Rows from block 4 of a small sound classifier, named by matrix and row number. Rows with one number belong to one neuron. Each number is 500 + 50 x the weight over its row's rms, rounded and kept within 0 to 999. All counts start at 0. Numbers have three digits each.
After each neuron's rows are labels from the 100 clips, of 14848, where the neuron reaches its largest size: "strongest on" is what is common among them. Only what is clearly more common there than usual is listed. The data: synthesised sound scenes: up to three everyday sounds over a background.
# gate: MLP gate (model.blocks.4.mlp.gate.weight, 848x320), inputs 240-319
# fc1: MLP up (model.blocks.4.mlp.fc1.weight, 848x320), inputs 240-319
# fc2: MLP down (model.blocks.4.mlp.fc2.weight, 320x848, transposed), outputs 240-319

gate.271:571463474450550464510593586441506591511480486590592540492512524549468510475432502473482489520474516624482545519411460525489540492441477568514591534516426520478548481558469627533499547537453438555571426442502481503537508550430527526493406479
fc1.271:494478428410449590497452473512488520609660514448530551612507507547570499500536522477489531518462489543529496524453507389445474498526520447579480528451560494515484475524456596552486513483554690435563610550484468460534502567499538431563587508
fc2.271:706531538510487572468442566561494530568519518512465515602557441451563490439588502503495583507490538484521471548481526399521518546510627483562553522576555499657500467560495521545524515542518517530551564520484557520561464526484552512487544486
strongest on: crickets

gate.47:576533491531456558501480538624482502422456494544531550572482527610614633469492434574508525471482418534512519535466586528466532527582453482416469603504544493495563501520477476544494506499422559495452490418528463522451485515493454464456570489
fc1.47:443514527517513442521446434447590446505464474510571517533482501471499500500494506421425527509513470512519499509482499463502454518471571491554504494586559429481479478541530566522536541571531472591437557518477452472419529546571578589507532480
fc2.47:500452418470581552427529494540490543517580504477519482537495468509457467479512543535513457437515533509490465501406516405524529443550475456470559633514452505532570475428459484536459501498521573488565478575552577544560515543444526452524488475
strongest on: waves

gate.523:466382463402459486560477542434537478534439455558445553535503570479520568460408476507541466468567535454483490506469517599475451539520517534430483528583474551473494595525601521403460483459498513522524515491557511505540478553454558421479574540
fc1.523:396483514595529554387444407453500549453622500501488522402662508500495376545495502480480478444454491525515499444516428423542533451467480518543456460492472521573501525475492503571484488524493518518513548538455488483434573533510517579494496475
fc2.523:434571491491539505385547528619552436517512519455447447474481456508444526597584495508455527480550549488539557562484501465493575412537515453547531474451464554483569537437419451542443422458502524481577434498454560427467542524556442475469442483
strongest on: crickets

gate.96:460450543493484609518422440600458492460455542579487445373478574413541518539576413477494615421503503534543550426476457509528430565454476507533514417461424540534514550572463591580491498452516467509474652492503521518496541511512524546461584539
fc1.96:540503477511536501577407452553456462501634514419502428591487493505539531487479430547500543477456484513480537554603494445499461483619541470448507520549494544670442545427499563537478479577456571422563521552525446549592464416449444517537566469
fc2.96:434549399546566502529439498591512598520560548430537436429489469399502511465554548585404460453538495472499444449508459510538472433492468579497473496575464465554480502419468469464550487443496582465540479509500604455560496458529453471468480484
strongest on: waves

gate.440:472545520491447486590459534473523504489369457569582474529415507507557559427481534473529497518541520567513614535464506527501388555530462519472458494501545629493462483496597460428443544455558456515445505420498533458562429495522502478453504539
fc1.440:518478479606504552551428393467469449533581515502494445579604522466504482464459499545441557484413474416521459487509467427512490502487497447545458547534576451577508547518490551589614508588533555495542560563470465500484502504530492569566445455
fc2.440:472485600404587509481472533432532509458396487464475443441369567471461482508504477476467480371450510561536543529462497479525502426467478476498567491440413559411479563478466400412439469531501368445521450529532507472488487442472517459527459522
strongest on: waves; spray hiss

gate.233:482512625444422562574531495513576472500416568580471538483552523520539543494484420511566582485556514546481457552448548464487498597512523434498574452447533533495527556472461508481574494558482416558478636548537493526433542562518594514445561485
fc1.233:420416542502459563525445529530579502388457407544581569499573499474573471429475532533500550547507537410527536520516601499592470535440455537527472529503526565533503537493596455468472533461512440523459568475470521455436574581567558448475471464
fc2.233:494417442459457535462509546503420570488493563563424553563493503495482527519492548542505469486569469446440469466489452530489524445590525545475508536554404427468520458536528475505399465443477494479475464537567436531504512546492448483545503424
strongest on: waves

gate.196:473509500382382542518544432396536485480439541441502491430443564396440521517603511437504423468476483577538450482480500485490490496493461505571565514484555418510455497534500570520583537422480513573532554558517491478520444548475503470438570516
fc1.196:505501431465467579498499500516513528544560517428533514545529496545503585539554572462470536520527415499524482436422481440515564485451534524580484505474538491521512506546492537550478477525556545468486481598458423456586424489466504571506455504
fc2.196:404478481473522524400453472561535490450474510375507470397477554516436492490510490451524462390476482587462533530448436494508510550434441517318486385505426567558523490513475464576472453466462446563481469421522558548527481525522508529428424550
strongest on: waves; door slam

gate.335:489485533532497497452528576480561535500489564652531517424554564490494573552597457524511524457512471629508433509441535423506505502499500445516559514477543447503530499475467514491566523501491445528514588501511507499513598437495536524408584490
fc1.335:514517538557515502467504549443491587547453530497450388441485512459434565481560410493459535525531536405513396426531582555570504442552408508622462487457488478495507489474437551569523547518463441577492439471504436472505535517498530537465572496
fc2.335:462524496472463567498475462376560472591562444425471511505556542544483555497474557484564497460483520501512465532554491478467496516371524554539478495540458444577542512439552569449468458586510391454467587450485555527363432448495644473375567508
strongest on: number of sounds: 3; text has "car"

gate.103:492434479490566505611492501513561439476542450559461371474492539431539478436484472484551505535463475507463484570540576558555539485508612486579572456571550514516457527563491550576504453546423525515455508470601473530461499484455451506520563452
fc1.103:448483510481446523564452498634600458496494444531527489487434475536541496436589500459595562499481494494439578429484532537463550555447513446448568533418559511431527499562512606492524586450569519526623530477560481566499449343492502430473532478
fc2.103:470520491475493546504542493424408511510525530488585568464503453477494465530473552553507517556518509536467451476502529539445517423527503512534431524506477417560534436487496565495459503610535580440555466514513516484585557543417472518494464436
strongest on: crickets; coin spinning

gate.733:448471548463470412467584512452469490487534573446533477488458577519499512476520348516557491544373549590547629443542538480520475514366548471508493424414543584538575549573525545502441504538561536465531454473506446494477444530471414525559463547
fc1.733:547431602502565479475530542347452460463430497554511535495451483575486536561486626446459488509518543502493577383541472486532491507376472490421572562455477583459486467574528500487498532506495561471483385479501423488568475478525543612563376475
fc2.733:567484496517433464593435562463501503552459556602568547540465559529429596520479642478507473493531554457507421518498478464499433603579528445552414546522488456445429560508476556556516554429571470535527563543447397447566443478465528499432476488
strongest on: number of sounds: 3; thunder; first sound: thunder